config.toml
model = "encoder-decoder audio transcriber"
dataset = "short made-up English sentences, spoken by a formant synthesiser in many voices"
train_examples = 26041
n_mels = 40
hop_length = 160
input = "log_mel"
spec_augment = true
win_length = 400
tokenizer = "word"
vocab_size = 155
encoder_arch = "tdnn"
encoder_norm = "groupnorm"
encoder_activation = "leaky_relu"
encoder_weight_standardization = false
encoder_depths = [12]
encoder_kernel_size = 5
encoder_stem = "single"
encoder_widths = [192]
fusion = "prefix"
label_smoothing = 0.05
decoder_width = 192
decoder_layers = 12
decoder_norm = "layernorm"
decoder_norm_position = "pre"
decoder_activation = "gelu"
decoder_mlp_ratio = 6
decoder_head_dim = 64
decoder_fused_qkv = true
decoder_bias = "all"
decoder_qk_norm = false
decoder_layer_scale_init = 0.1
decoder_parallel_block = false
decoder_inner_norm = false
decoder_drop_path = 0.15
decoder_positions = "learned"
decoder_prefix_bidirectional = true
decoder_connector = "linear"
decoder_tie_embeddings = false
init = "xavier_uniform"
residual_init = "none"
optimizer = "soap"
beta2 = 0.95
lr = 0.0023
beta1 = 0.95
shampoo_beta = 0.95
eps = 1e-08
precondition_frequency = 16
max_precond_dim = 512
one_sided = false
adamw_lr_other_params = 0.0014
ema_decay = 0.99
steps = 13700
batch_size = 128
epochs = 67.3
lr_schedule = "cosine"
final_lr_fraction = 0
warmup_steps = 2740
weight_decay = 0.3
adamw_weight_decay_other_params = 0
Rows from block 4 of the text decoder of a small encoder-decoder audio transcriber, named by matrix and row number. Rows with one number belong to one neuron. Each number is 500 + 40 x the weight over its row's rms, rounded and kept within 0 to 999. All counts start at 0. Numbers have three digits each. After the name is the row's rms in percent of the matrix's.
After each neuron's rows are labels from the 100 texts, of 14976, where the neuron reaches its highest value: "tokens" is the input token at the peak. Only what is clearly more common there than usual is listed. The data: short made-up English sentences, spoken by a formant synthesiser in many voices. In brackets: how many of the 100.
# fc1: MLP up (decoder.blocks.4.mlp.fc1.weight, 1152x192), inputs 128-191
# fc2: MLP down (decoder.blocks.4.mlp.fc2.weight, 192x1152, transposed), outputs 128-191

fc1.103 094:547517470464496519486542456470451471467549543437493540499432575563508542487607437520481486451445446532524556490500512492494521461540462532571441472482495577490508503492445520528412441542407497
fc2.103 103:487523539445489552515514502460568476493516537519509473577522529569474489497523520545435434428452377501464562408493529550470538514495480454444535414505489510489496499546465480468511482494531522
tokens: "this" (21); "that" (19); "every" (16); "my" (11)

fc1.319 091:465481536466489556439382563458381517516461551398469530486519485513541473561529471474536488502468513506472554478577538499474469560459513526537469511467445493466472622457500572512477566484502442
fc2.319 099:542474444492494508567537522510530456372515413448416512567508496531505472476529482509539504389525524520492490474509482475512467476468467536534510476511524478457502505539491491553512505452476503
tokens: "this" (21); "that" (18); "my" (17); "the" (8)

fc1.684 095:463491556463488514495422519482449413514466544356470518523545543531489445593467521421526465473462494519502518458537511454474423529438547472563485511541443513507498588448524590556518477483544428
fc2.684 102:507479438483506526483489470496484450432495424482489524515495463523492459463484501463459547379518495491463503504462472464500509485455471592550503452520502496466522549488488469557447507473471453
tokens: "that" (15); "his" (12); "this" (9)

fc1.149 113:494474506441442466450482484459550493521447513484439453530487550495436490556463465560477455492535505496487467466457505520469576455520585478495509513479484467534479506447571527505520436465527482
fc2.149 109:525474476428496464520554501416501576547494575491554449570479492524541491548475478499471497493423458454516462493527492490490455461483522439504465546484530518466452466408511523498436496485520479
tokens: "near" (36); "in" (32)

fc1.563 098:503529554530544529524512599461544420545457533465505462483528460527505510618468517459495514504533550484474524452566497464526449463466500508457513463577615462502537527551477535420616501491457454
fc2.563 086:502505474474553446497506487551483523418539396511563513537502550560529555530479515476624486546529497509505436485502542504569560509496495434490504511471496504478472532512553510482415524453471501
tokens: "our" (15)

fc1.529 099:539442455541506512506531595554479480451531527535477493539513481526472517541531488529525483484558503501475516430498496502526470459485502491569453521456532534537522527538477503507565475545534440
fc2.529 092:543525514550451482501452484444516423537500571468509558504503473484531495503512497525563480456484486510542561481486565542500499501485513550518463491477535466500479484491542505545442513533454518
tokens: "above" (29); "beyond" (12); "small" (8); "by" (7)

fc1.568 106:488516421522475531534470438525497445562534534561510487514469538454458501474497565529470534515525503552613467468484563566478468491500514504489466555594495510468508552558514543563514497509487470
fc2.568 097:507583507422522504522478476545446475544489534499532527526495458445531481514471505488505509509513522562581463517514439534492497494500473531419489508494550462532538464521507481510522531434482506
tokens: "she" (10); "child" (9); "cat" (9); "girl" (9)

fc1.503 096:491513529503460471495482444535543514524473539498483598453465520541487480503445499538508496415483442467469494502495546474539559457484481452472484543493551536507542553480462519490513406495461555
fc2.503 099:550571412461511545534540486470504555494491551542520474568484495472551518518495495535407462425393485531532499404514514432544488481434496443490455457488525512510508515496493528455534516532523480
tokens: "wheel" (24); "ring" (18); "feather" (11); "every" (9)

fc1.767 101:461530541433461487525484477553484509508457512528505447467466485560513477460512579465538495485474497502502546500459449510533545510477522507502557547516476480506519547453440466529509496471521482
fc2.767 101:514544507517472489493494524513499530446514551506520454522490462495510495495496517462557529545465509516496454461549481499555496498475535441516583404467487530516471483506509462511461427489522493
tokens: "above" (22); "by" (18); "beyond" (9); "near" (9)

fc1.134 096:450541493540525439450439466456588509574541479511479543467558483501464518538500570472515511412480543470462500422560453467549444441477540478516483535525523535463483530450563508536578488552466477
fc2.134 097:517515471448504487456470462472538516497510360539474505557489477464451533559558496510510470486526569505467485492488519456498501469498511510551489543506486487501543490516506524548493536481473485
tokens: "near" (28); "is" (21); "threw" (20); "by" (13)

fc1.547 097:477552520473506491417454569517485456447545537475467507469529488527516474441450481468500505498466456491465476462519611526417493454488544573525544516582438489509491537531495520423487489462564496
fc2.547 103:493477480467520464495533503463503496605504529508474555564484510488511479504494448525519500431422447498548517470469519663528530497523507496537490507503472543508499490472482503458551527518530474
tokens: "where" (26); "letter" (13); "apple" (10); "picture" (10)

fc1.198 097:459546492557450471490520488492508514507511520422476569439490557540539491532516408523494548456517443530571541536538454528464471442503486525506478431537515555565538508464473521500504523487519612
fc2.198 096:492490429513588436427500464601526547497463522446529472463531468516572529494499556467518465663486527533441456529512504474477483512477514559497531526498506478545493536490510492454559541443505511
tokens: "this" (46); "his" (20); "the" (15); "a" (10)

fc1.85 108:510490421478540530510512588486485489550534460479471528436486554474471527473492529378533520512502490479509475494590608456517451484517529514481522509554503454519501474502468505444411527509505475
fc2.85 101:538480528465486487543471562517444540504484490494502515560471491542533455489511508515567499513428539505557494506492486550521443499538478449461549592509481483472507527462511442473507471489396442
tokens: "our" (12); "every" (11); "her" (9); "by" (8)

fc1.738 088:530532480424563486485496462510515452531503541549478564448487575600528456514478554478497552460394500526499524514471461497583514474477435481509482537502501470467531497459429557553503504494545510
fc2.738 101:488459531502414447514484492489379475497432594530536445470490478492627484468485506484583455503487486490579478507456517439477507484469493492485445485504528494531496494490506533473523511491523512
tokens: "likes" (20); "is" (19); "painted" (12); "pushed" (11)

fc1.53 111:440534498446491480548488572521385554542403475541512526535534533605560520522489488523542588521451517472484486434482572481556542462518533494554497527476419486500520553534534431460481492530440468
fc2.53 097:487483434400420491522489524512371459553491439533529433517516495486437562513484503521537536447474574482486540455500523528481511490453490451516546546515512520527473473488526512508504475427470490
tokens: "our" (19); "that" (18); "a" (15); "his" (13)

fc1.268 123:537436532513471464491497524511515577539599472424467460544505506511521476470568473526541461511541568544487547493501517521488422535525428466497533535468453592492539473566504550541526508533502479
fc2.268 103:512482532482459514485476471521490511582506442503471448475518541547530425508518481494604456500563592488478519476520512461538484488477458475547514477489540513512459499573472479488546511528516543
tokens: "station" (39); "market" (13); "school" (12); "shop" (8)

fc1.651 113:527516512524503468442464501543491530468522471478563481479460506512469534571462461508451447489499499491460450552490461526523523489553522458504486417526535484483484436455572514506447526507570470
fc2.651 114:528482464411541473495457482523433403460494518459527573436507433507476518484469464484486513474545514500496427516504465486492512470537497463544490466517512554504528534508504480486557470543485450
tokens: "his" (25); "our" (14); "every" (12); "that" (11)

fc1.25 099:462453527473465566545582515531573525493536506544564492553505434502535556470518458473529593444489546503504505499473564496547475495404479538561494560490461498575484565507525546447485481509553508
fc2.25 095:566509513515448416514480521463503519532518462480445469598488470493496524548509528540485470419522512490516515538437535471475541512435509527581470487521511476512491480554539519535457397505553527
tokens: "she" (22); "cat" (13); "king" (11); "sailor" (8)

fc1.644 100:443532555478541487438556514520536490550476462505480507421567558533460493585539509438438493505478475470478493496493493419520512564505480537511510479528398456522549488483474552492461498486475485
fc2.644 101:518386481380452506458479505497490493510514501534470465427546520513414474518499557530490528569520496477512480508558534474527519464516531522462488430482438513484495485470541508505417552432486483
tokens: "the" (16); "every" (16); "very" (14); "his" (14)

fc1.184 102:465495442573515499512468477520518504534472525487524495502458538569430508531564459524555433519488473586534509500519514443437546478438437565536460460565558483512485456517444531495493505458393538
fc2.184 096:494518481480506495446516513514436523515505527550462481512438496494491550542554491491531533553468410540515547519497505604449520507487507462453535422503492522549516463496509466487477543495538486
tokens: "cleaned" (19); "moved" (10); "threw" (10); "a" (9)

fc1.252 104:511544457484486468439523525492497459457440524490572511457557527501486513544472505521435444519597503495491464569464469432553539523556550481513477438546470520519486531501548549507472434507537466
fc2.252 092:459527531465461487482519498405525522451460562507520498482448407460492541498518506518474503562564474437501483499461463487538508483523497433502499432476472551516499487470556508491368422487473451
tokens: "near" (39); "in" (28); "under" (20)

fc1.193 108:507541429489470558529467460442574492564479518577439550520547597502425478528506504562463541476482471532557479514564539484505517494513504504443482538476477523521491520543511496531481486501438438
fc2.193 075:450530577457523517565520452552497436526507520544517468470509466468537551491466460544512532496545487544535513551546447553483421447503459545464479471470544447515520499516492493513487530474455478
tokens: "above" (30); "near" (16); "is" (16); "was" (15)

fc1.15 101:495493525530483545567515445508540517531572553539535465427500474504563484506572490509478433424458491581516465472460450519512491551480448445541497549417457455522508528549471506446444484440518544
fc2.15 081:550499450407437518527495502439499495411523527486503476599495488483594553482521552481562541371491490528490526443512535514569466575512516451534540437533545470461522505503495456529514486516471498
tokens: "cleaned" (14); "chose" (14); "likes" (12); "painted" (11)

fc1.173 106:512548534453522511494462492471495458462567479508474475482442480553495507477522529528536490553473500470506505607571442501553550534505536530431444529500478542461476425436499522513521494495546465
fc2.173 107:538509452517560498509475508462521532416534461493483483574525483507531533504477507535534564546433501494477536422542486488511470492484497470480491512477509506456490497518513500486470450440521519
tokens: "me" (31); "threw" (12); "took" (11); "lost" (8)

fc1.371 080:528544434483512494473493529561514513523523559444555525456532529495527469507451485563512571481520477569534472469452510496523488492490460559475451558518404542436481455457493491567580502458464506
fc2.371 098:493475483572463515483483537530497501514494527501495492465512513546673525487544449523541521518478451493440456495494491368520504516574515421436516484491481490496525473544519470526560505532520525
tokens: "likes" (24); "wants" (18); "watched" (9); "found" (7)

fc1.688 116:506479568543594519484437501545480507475463462479548484494460538567460487545507452453478506483459480458484460546522469537523530473558535469518464434499538489477490469458571520523456555535560456
fc2.688 112:540459484444510511475476473568410469454477545457494525417524463496538520505432460489489515522519480453442416534468489498482527496531476479469501493523500506531524572523491447518585496519494394
tokens: "our" (19); "his" (16); "the" (15); "a" (9)

fc1.629 100:512487445526521484526508527538556575508460524466558447404499457544613506550467482516481540458481525505481576490517412487536530503462479506516588503505424486493533525545547429507462464510495487
fc2.629 115:559528503446459471594508477554512484415505511462481462497493445463371508503569519512430521512512499488464518496486523519536479519531511504468459494491484505500513491497535502491521635533496496
tokens: "our" (21); "her" (17); "a" (10); "his" (10)

fc1.725 132:574426509518459447488554528485514579568587459405449457558512470525502480467510490539543476517557553559501537476500504554503408513503464459490524498516495559501517463569513519549542514564502501
fc2.725 115:517439489480476492516476457477467513572515427475460477475531519522534452503498489512568465476568590532458500468520526478521508476508481485510533459509520521492473496632511470497558521505497528
tokens: "station" (39); "market" (16); "village" (11); "bridge" (9)

fc1.161 094:558525479489548480557488453488596582585451536543476458481492481499508512591498517522517510503547566500554545533501515471460468522450521519557433505484537474526520446515531508481514508454533440
fc2.161 075:558505478451424469559526485478418507573523476505528518461494491511450526516505490534476497469444537506535579447496518510497467478599508484595470521566495434484456455478513495561504438528458494
tokens: "a" (21); "her" (20); "our" (17); "the" (13)

fc1.520 101:515482548483506479557480472483404409528502544475496486489496519494545504540508531427451516483530468513502479431546477523452446493466448431603555463536529569500486520540553552415502503514451475
fc2.520 096:500509553408472520498483506497466448518551549504500468494541549509428469493513473499538484430443408453508546448436494504502476458500536507482504454516548527483520531531528511514475481521538444
tokens: "that" (24); "every" (16); "this" (13); "the" (7)

fc1.420 100:520490497498528491554433521517522529489487536474510451494507556500537454490552418517543566511561464476447532522520532548458447375502501526469486560526535468515461457470501473478531597430513558
fc2.420 096:529476456472549544459438462541492570499503436544473429472494507532536487531473538507459464509537412482552501462501517458507535497504511472437528412533477477500497558460514535485514525467494520
tokens: "a" (15); "her" (13); "our" (13); "every" (13)

fc1.118 091:501533442460547478488494524492519473532503560482543531456530508508517458541452532572487579465478540555510460513413528474518524442507485544521461532513443526440503416484505494554626466417479548
fc2.118 098:449489483545510488467506489531484479467460548449487509428468507471672486482518467520525507516486530526443457524461486431542515511572501488384491475507477518485511487553486493562556455530533487
tokens: "likes" (20); "wants" (17); "by" (11); "above" (10)

fc1.479 092:499526501447562536530450471491435492465448515556511450485546546498509476549525456484510505516461509496538476474500618496537478528446537586521525494441505575516574598506527512502577492515443388
fc2.479 093:520539479497514475493505494552531508517533475514460486459494489497434535500526493499494558539484448513533536534475479475509495485504496494501539564537477568477473520529524525488406507549495534
tokens: "the" (15); "a" (15); "his" (9); "warm" (7)

fc1.377 107:525514586540476465500510430459459469476523533447505515469552518519532568545449526471513539435468469562507495463537532533499458486511425493515545512603517481538511509547596526452432492525503496
fc2.377 112:481516539487457495517509524400538484532537509459547535477474526510499533525481496448536477522440413518532619438536541523468533501512467554526498500491528520526479493498507499471487489475486497
tokens: "that" (16); "every" (13); "the" (13); "this" (10)

fc1.622 113:558513444542499476532467534479573510433488553511568458532436536497549539481527502522509396525462484431530504477498491553508477523468557483581473542484520523474496468461570499480479463491538421
fc2.622 113:528542466525558502503481483433531467456503568491564414508498486512591528532494494554474540510472453489510506497477501540467478507538497439479542551486484537502536542432499538490452430450524507
tokens: "at" (24); "beyond" (16); "dropped" (8); "took" (8)

fc1.687 093:508471457467532459523502564405521448550574480514489515482473534418516488550512518532537483459526462512489487448537594478454509489543484597526536476526557504467515565529488550368505529547510422
fc2.687 103:498484497402534518519490546450505542520579466455515517475515569497531625492495469472468497449540439506608603443498520482457494506512498473458530505524508483482499528480485509430552472497499482
tokens: "at" (47); "is" (28); "near" (13); "under" (9)

fc1.152 108:442536481547506392494488492440523500503553460462536449536466570519490483586468579471471445437465503510460493441516484489539508495465536474459499563506488455489502522463501450514430435496540459
fc2.152 121:446510526521570503471481492524535519521539342533529402570529488439522500531497470491439483533467517515491498487507504449488471516495484471464466574477474504522509514418470510520480468533509509
tokens: "near" (16); "above" (12); "sold" (11); "find" (9)

fc1.275 099:471555529503457377524568568499569454502520503561506484497556537495482477499502515457515452523532445476481572541441533455464406483401465528542515528516482502493526472497455526483448479549568481
fc2.275 087:510473502529505479548453509558526538448471582464477488547511540473547521541531500511468540504528488480471435501475489539502524467470472537585584522524494516504480508538518522575389564540499523
tokens: "a" (14); "every" (12); "his" (11); "our" (8)

fc1.216 097:492474447532500390487560509456476551514482471473536602411542544555460530528509461461518540513499503495481489445521564479538598506498526448492525504487496492541508498513417517538484523484423488
fc2.216 115:494460448431480477498477479487508480490520506537508486487507479535419499549529488477462484504568534513441501471492492473536527454457478470475537537501536461513475537487481484544414439508515465
tokens: "she" (14); "horse" (12); "child" (7); "who" (7)

fc1.62 103:446496428489445519471526476446489487510448462462515550502549513444468486568429520487443480514544479544506427473498500462484480479537540486563471476564505527495491548500622510504542470501508435
fc2.62 097:488514501485495449493464460476500541524462557536447600544477448481398488531514509514456469528560570473517453426468467452532457489461527496518507520534509512510494475455458500509420494547570481
tokens: "at" (28); "is" (23); "near" (16); "under" (15)

fc1.20 104:455536559486486477515516480421539490457566501447511495517506540548476478501464459468499440439464446504490535529508494500525500461462517483509484478479449471532510569452554590472479449520426500
fc2.20 102:518434451555447524486502476461506563485457451448535515484507470508612517495520547489551516425531453532535475517459516547473506548484498443488533543493495532537495489540483510490412443500487528
tokens: "a" (16); "my" (10)

fc1.115 091:476477482420470524430451446414559458516511519479446419469528538513493450468466447396536489502502477521511481471542596523437494494483533517503529486491490488485484513512598460506420493538570467
fc2.115 097:579605499519559528557525497446467468544564515521492483473471479548526500531466553480500496448461495532531494491497466494465514502480480475501486553508551477509456541486524492514570544495486456
tokens: "where" (100)

fc1.576 101:557413519492519557526522533568503500506518564529458458421494532539418501515450552472508515536454438488543438510520565478505425541494527506541512495578526533548530452506480517544583567466462463
fc2.576 089:512522540526494529563460508547516484477506539493438445479523427499492456534509468489538541494470476562442594514505473456474515544544495459525482482518487493532487494542505456481502425558510475
tokens: "the" (17); "his" (10); "blue" (9); "heavy" (8)

fc1.289 098:494528523473514512464490455486522480474525458476465447474509470562505465436517474438525502500467470494486469492563559497468510471491484607491535473517468493473500505489513534531488470497571469
fc2.289 100:503448504481506508526500493456525506535568544506529525485527456526506513521486518488562479531514469525502502492537489506508505475467503568525530508513488535491472495463512477513540483499464490
tokens: "where" (38); "wheel" (10); "picture" (10); "clock" (8)

fc1.367 096:473526522481499488424500473517604514556469467524479518436509531510491516579532484462430525535482499476507522501573426457613429546510472506534547503479461442493493534492439485438440530508478498
fc2.367 093:552469562511422441475496512516501470488508459514519499397533486511493475499538525486499456565463447496554473526546523515498548449485507519456495441477462499520492525510500519528435467489516504
tokens: "his" (23); "my" (16); "her" (14); "every" (13)

fc1.108 089:504523522460511546495377536465432475507509535481463520464553469512526522549534526450552514524497529535541500452569524551494429522511534585491488500508530492475540523487518554578502536432530471
fc2.108 093:485524453494520521520530509534449478470514465475441557584497469512529448507529514494508522443569589539474451503500518444535501501502469493496535499517484506457494518437515521476554503453480552
tokens: "small" (9); "green" (7); "the" (7); "blue" (7)

fc1.574 113:448587516467587451497504574395464488479398391513496456535468499516562520471501384480508451491596542504499493566547475471503495491531565458512485484490530486458535492492481511408482468534525495
fc2.574 100:442517477510522482453508529418570506471475482522491416505495546525551505439535479468500488492488453523430454560536523548483506502513533425424507418491473494537523496502511473456467476504494493
tokens: "our" (21); "very" (15); "her" (15); "the" (10)

fc1.531 127:548450516498466484474532549508514590554623459406464485556480504492507500458517470532545436517537576548479548475512512527486424501528458472494506491488470583488548462567508502534583514547520503
fc2.531 100:531450509509455521501498474497502539577515433415464474476519515522494465522495458524562454499511583533477522488510529471541500487501452482491550464496530540535491494608470503516546498504498516
tokens: "station" (45); "bridge" (13); "tree" (11)

fc1.329 099:468436393550482417472516530463527506483504467487535569424535546548438476539547508476513540521510541540460461461519561400504584528498520484458536518507463523560517458497470495545478507534425490
fc2.329 115:473441482493548468459482482486525465444527480551451434520509500511443459514545486507513523524557558505474501453511495433500494489479521420515530478498503481515478482507471493501430449497520506
tokens: "she" (26); "who" (13); "horse" (11); "doctor" (8)

fc1.578 112:444559481523526425495438474448525504505575463467542471523466515523519477576458587435508449483493519495497492469519480464559505513446579480491469579480497441517484512455471507538479466499555435
fc2.578 124:458535546519562505437472474500528474490544336535511405596503475481518528491524491460447459525471490506463484506525529486502481519507497486532470558452473479515501500421496528535510484520509506
tokens: "near" (39); "in" (24); "behind" (19); "above" (7)

fc1.119 120:541602508524470515524508453515535489566570491457563516492551573516511492533532483518473575467541463517473418552540521484541506534456522486493505581450528564473470487557497449506393467523470491
fc2.119 110:485579481455427499506506504485502470514516518467537508567489479489471537528486509484502513480557489482498522443547510508517511508473471469459473511493526480500544462487501499489406563471523561
tokens: "is" (25); "was" (13); "hid" (9)

fc1.667 083:391536493542477477451564415469441448532555477451523474471509543489474524549488519463479596520551433443504434504494459523498553476493571535557577418564519533490490496514505577478546461491489503
fc2.667 085:412459556431504535476484519482473507479491619447506546491492510508559556509546504441464536544605433509523423573518520469468527531478523486442489480495520523501472495493490496518558485536477496
tokens: "at" (21); "dropped" (20); "watched" (19); "pushed" (11)

fc1.324 099:494516524521502426528559528498473400462520499457501582471544550509467603532461577478525539515497423462429502496418509470454489493467395441606454510531564497495475470434518525514468463507567459
fc2.324 109:542491494542445485490554492438522495574509435535541432487513536505491533475472538510462513552463478524519510483518483574470503483519515464501486531512513541483516531545489479499394610485500518
tokens: "that" (18); "every" (12); "this" (9); "his" (9)

fc1.690 101:588555490526489599498516501466550505541543561529468490481504578586561431522572456547440477489573498516524490609497516451524461541489523511482542549419507502447518582504469503430501482520433467
fc2.690 078:511575564512609467517521494492494556478495551530439527532475484533533369502515546522523558533556501488533514498493525520536550462505510490467586517491551490463501561428421484533471507504452505
tokens: "is" (31); "painted" (20); "hid" (18); "cleaned" (12)

fc1.207 108:436596528539526436519498514521454500475474477480546465609458476552560509429493476502550443498508461494523512575529508490505475433538538521474464502442504510419424524482588500463493497453437511
fc2.207 092:509560466505543474533476515507461546414504574492504461546499483514516513495528487521460485483497455476477554488519488586515461505470485555527497467509506513529511514491511526453495516471485503
tokens: "his" (21); "every" (20); "that" (18); "my" (13)

fc1.408 091:503518448497480466523453477558526531484455549461476500505476485545504519452560466509582501547449454554585553497473463548513555489512484549498464486566480541491548460450539511539589454483510555
fc2.408 097:526541456506478509466481551496492549496565537493533500440518521502430477530532460439494462569434519505463548503579538561507499508515484433472473453516503485485499496497503503497516497522458505
tokens: "this" (30); "his" (14); "that" (12); "the" (10)

fc1.386 101:494512408502487445543477500439521474547508557547476441456432505520528544555527504496472478417514523508533499395540520497460505505477452578498541419568496482491467571528440614489492497459558422
fc2.386 100:507505494437479521521478548450482551441574622534521491524511568476542599429529472470495501396521476505567491509452472549492492460482512432472533473453521526520563478533532484479495477498540521
tokens: "cleaned" (9)

fc1.177 090:542462520447495551475439522457496462479424517419519507521553534500498497536511537459504493535513559516574499461530519508553450531508500568518509525518521434511530532471515623579602465473478437
fc2.177 080:483511464473557479523508497538456573463423497464470521599482521535499523528457478545486550404607515450545418520469516454571523488485492538537538447482503508494482530572509471491462523460477491
tokens: "small" (13); "strange" (12); "warm" (8); "blue" (7)

fc1.262 104:510506530488482528517533502524512470577596478460491602535437581501488481538464490534498530480576437546480454486542467509521518483494542447510451539501517544444490474538513490532439491485501469
fc2.262 102:451535491489520504492482519497457418480506462480502504532476490501458549508534483518488500486561452526504559437530510431547496476485473498467466498459518482507481484469510478536394582484483525
tokens: "this" (23); "his" (22); "the" (17); "very" (12)

fc1.652 095:439567510520554518492448526475546478522519517463495509487510459540485570557568509512485501451481419530491449528540524436512516434453467514548514527465428487472466549474533498499431483504517473
fc2.652 092:416486543484492468448548470440455488551540516522506484498478433546476586505495503510493434465490561481446503521484484524516514562464471519528559519472490467548536497474508524541390503551494515
tokens: "cleaned" (22); "made" (12); "chose" (10); "found" (8)

fc1.766 096:428475497473433533519547451468497479496456515397490606440490578548538529527552465499537527464510488504562563430508542514438476464475442474516459469500547618505509507477472586477497485523420559
fc2.766 095:520422508436490501580553539550468516496525453525495551499537483527574468482511561538429455499512453544477504402519506511493544497533477483571553459440462519518522577565508487535484424474503511
tokens: "that" (40); "this" (14); "our" (13); "her" (8)

fc1.41 105:485495477460490549487419489486421446502505513382467456533503512495477479549489565440469547506460462547466509466510478473461452535464575519502520508495435508461564523508524602463538493505580445
fc2.41 096:503491483470488517518483536536457486454469450458489461522489491550449501491511554484424537349476454520498526485494495471545471454428479589506510500514491510475503509496481502529426477444489449
tokens: "at" (25); "behind" (21); "beyond" (18); "above" (11)

fc1.472 088:471527468435498510478551528552473448564540536550466533418519540612533536542480467577447585468526442569559465587513480493487499513528495545500457563499490478454503458518432531524498478501510497
fc2.472 089:505481497575486500509527509475526528527462581494486419447487546484652487471516487538568489565575479538462508483435467430512565497541471458444511467515507491516553507478448504545505458523490529
tokens: "likes" (12); "was" (12); "wants" (11); "painted" (9)

fc1.281 107:539476543515463474497517457486461436524570466431471514503508563461476493539510412569483526493549442533467477471528445522482558472498496503520531513504429597447497520592519503562507477500472528
fc2.281 090:464469586483479494485479482486474433437543494460486465571455480461468508489506514490565485474495430509431533468493484416538510492472458547520482492512523478470539465471489506504463534521505521
tokens: "this" (34); "every" (20); "his" (18); "that" (11)

fc1.183 115:402489452510463546462547470527504508611489478468388510463469478550444484505497505476568492541523393573589486511482515487503518512451528499536479420506448467532445477520355464500537456501463512
fc2.183 122:557525500491473473483587480490532472492514461515457472485528554474496457488489513514550509505548435502533484503451503508514504516546468572524524522490487466530502529527481493450590446452512511
tokens: "is" (58); "was" (42)

fc1.276 106:458470495510518518520520446417502454586564431442432487530575520499440538494456489424523531498519460505553495530520455527498544464439494529586523488593521465509426436498411495444471477546441469
fc2.276 086:470535532488513490535536475396561444542555495535508509455519536506539419491469449501530503509526452496499457506520574505427461474503518543458543488452510500490460475500513486459518489447534509
tokens: "is" (44); "was" (44); "our" (7)

fc1.345 095:498502518513538471533481512518509453442494504529522427429430567541532453543494572435511482468481523555605516540457526431588478534487562459483464496469491504488513524481412509541510490544554479
fc2.345 085:532521530450474488525490512495471459500490496506547428506498499487595506430476541523546482554527502521566414473475512532503511506519539484486474474440489531532456492503482530419462433455504523
tokens: "me" (62); "in" (16); "threw" (10)

fc1.332 117:503535563481484451440505486532595493492528454478498417482503530593519527478500482480463430503514471516477492505498506509521526510516469525531498544471403486479503486437550433425497444450553471
fc2.332 119:543470479451418515511487511464599539540520510474528474390494490510501520500503506511480473501497448490447498470517504547478503498464510427479473522474490494507494503480524470483409484530470488
tokens: "wheel" (15); "lamp" (14); "coin" (10); "window" (10)

fc1.229 096:467523524486451470402580499519548484506397460573525552517519439484475521491469489478457549474509521495485537482470541459489514478486516541510487467547506499525514491470539540489507422501550444
fc2.229 099:502554532551417481493443506557500512524494505498438495548448479457512561522510459507481470566589575503460501479519487480466505530495519561530551566508503547517546516573477506554400465513532526
tokens: "moved" (16); "was" (10)

fc1.647 096:553396493451515499512515503552523513489507523503485472508492482510492516469485566556481449515521540507484511507435493540521454502478530543507496518512476403468511489530531527463611551560537530
fc2.647 098:490492483633448528543493498509537437467478442488538513510477525496450540464490529488578438429470568506528512515486439523537481526520494517484426483479531507526475541485511531475527501501432499
tokens: "a" (10); "the" (9); "usual" (7)

fc1.763 097:517491533446543500485480525474486494486486453467500482526531560468563451484471571512491545474532527509523500501422468468541481462516511531507513424576478487478410471489612578449537493516528490
fc2.763 098:454538529505594457533535469492507541546494535520533441566506569465462502446522563492478499459496514476489469530491480520483517475511484493419540396480502480529519491445500499476480523508502516
tokens: "above" (22); "by" (17); "beyond" (12); "at" (12)

fc1.287 096:540517476479521452510517466479482483416456467475452530468472585524506498566481482484454427529450494496593447497459528493511479491475458520560522572495539462510514506466460559459419567486518510
fc2.287 103:477405501500526483506527469424480472526418488549486513468510446504546423418503455478490445552354493494463487512466531505442511497527490484457517500490496523494505470484495523505456526518466505
tokens: "she" (30); "fish" (14); "judge" (11); "king" (9)

fc1.628 101:522478498493485595536488539502501516477558477548527514441586506476509498499494518498455497471468559503442466431551546552408456518438521523475515502510493498476506519536507600492486503501598448
fc2.628 109:520458481405515484453562505556500538471510490515464521455482473499588465516491525498487477510498501522573502502490518512488480513519477506530514466517507586488493500489517518456575497515520521
tokens: "this" (24); "the" (18); "her" (17); "his" (17)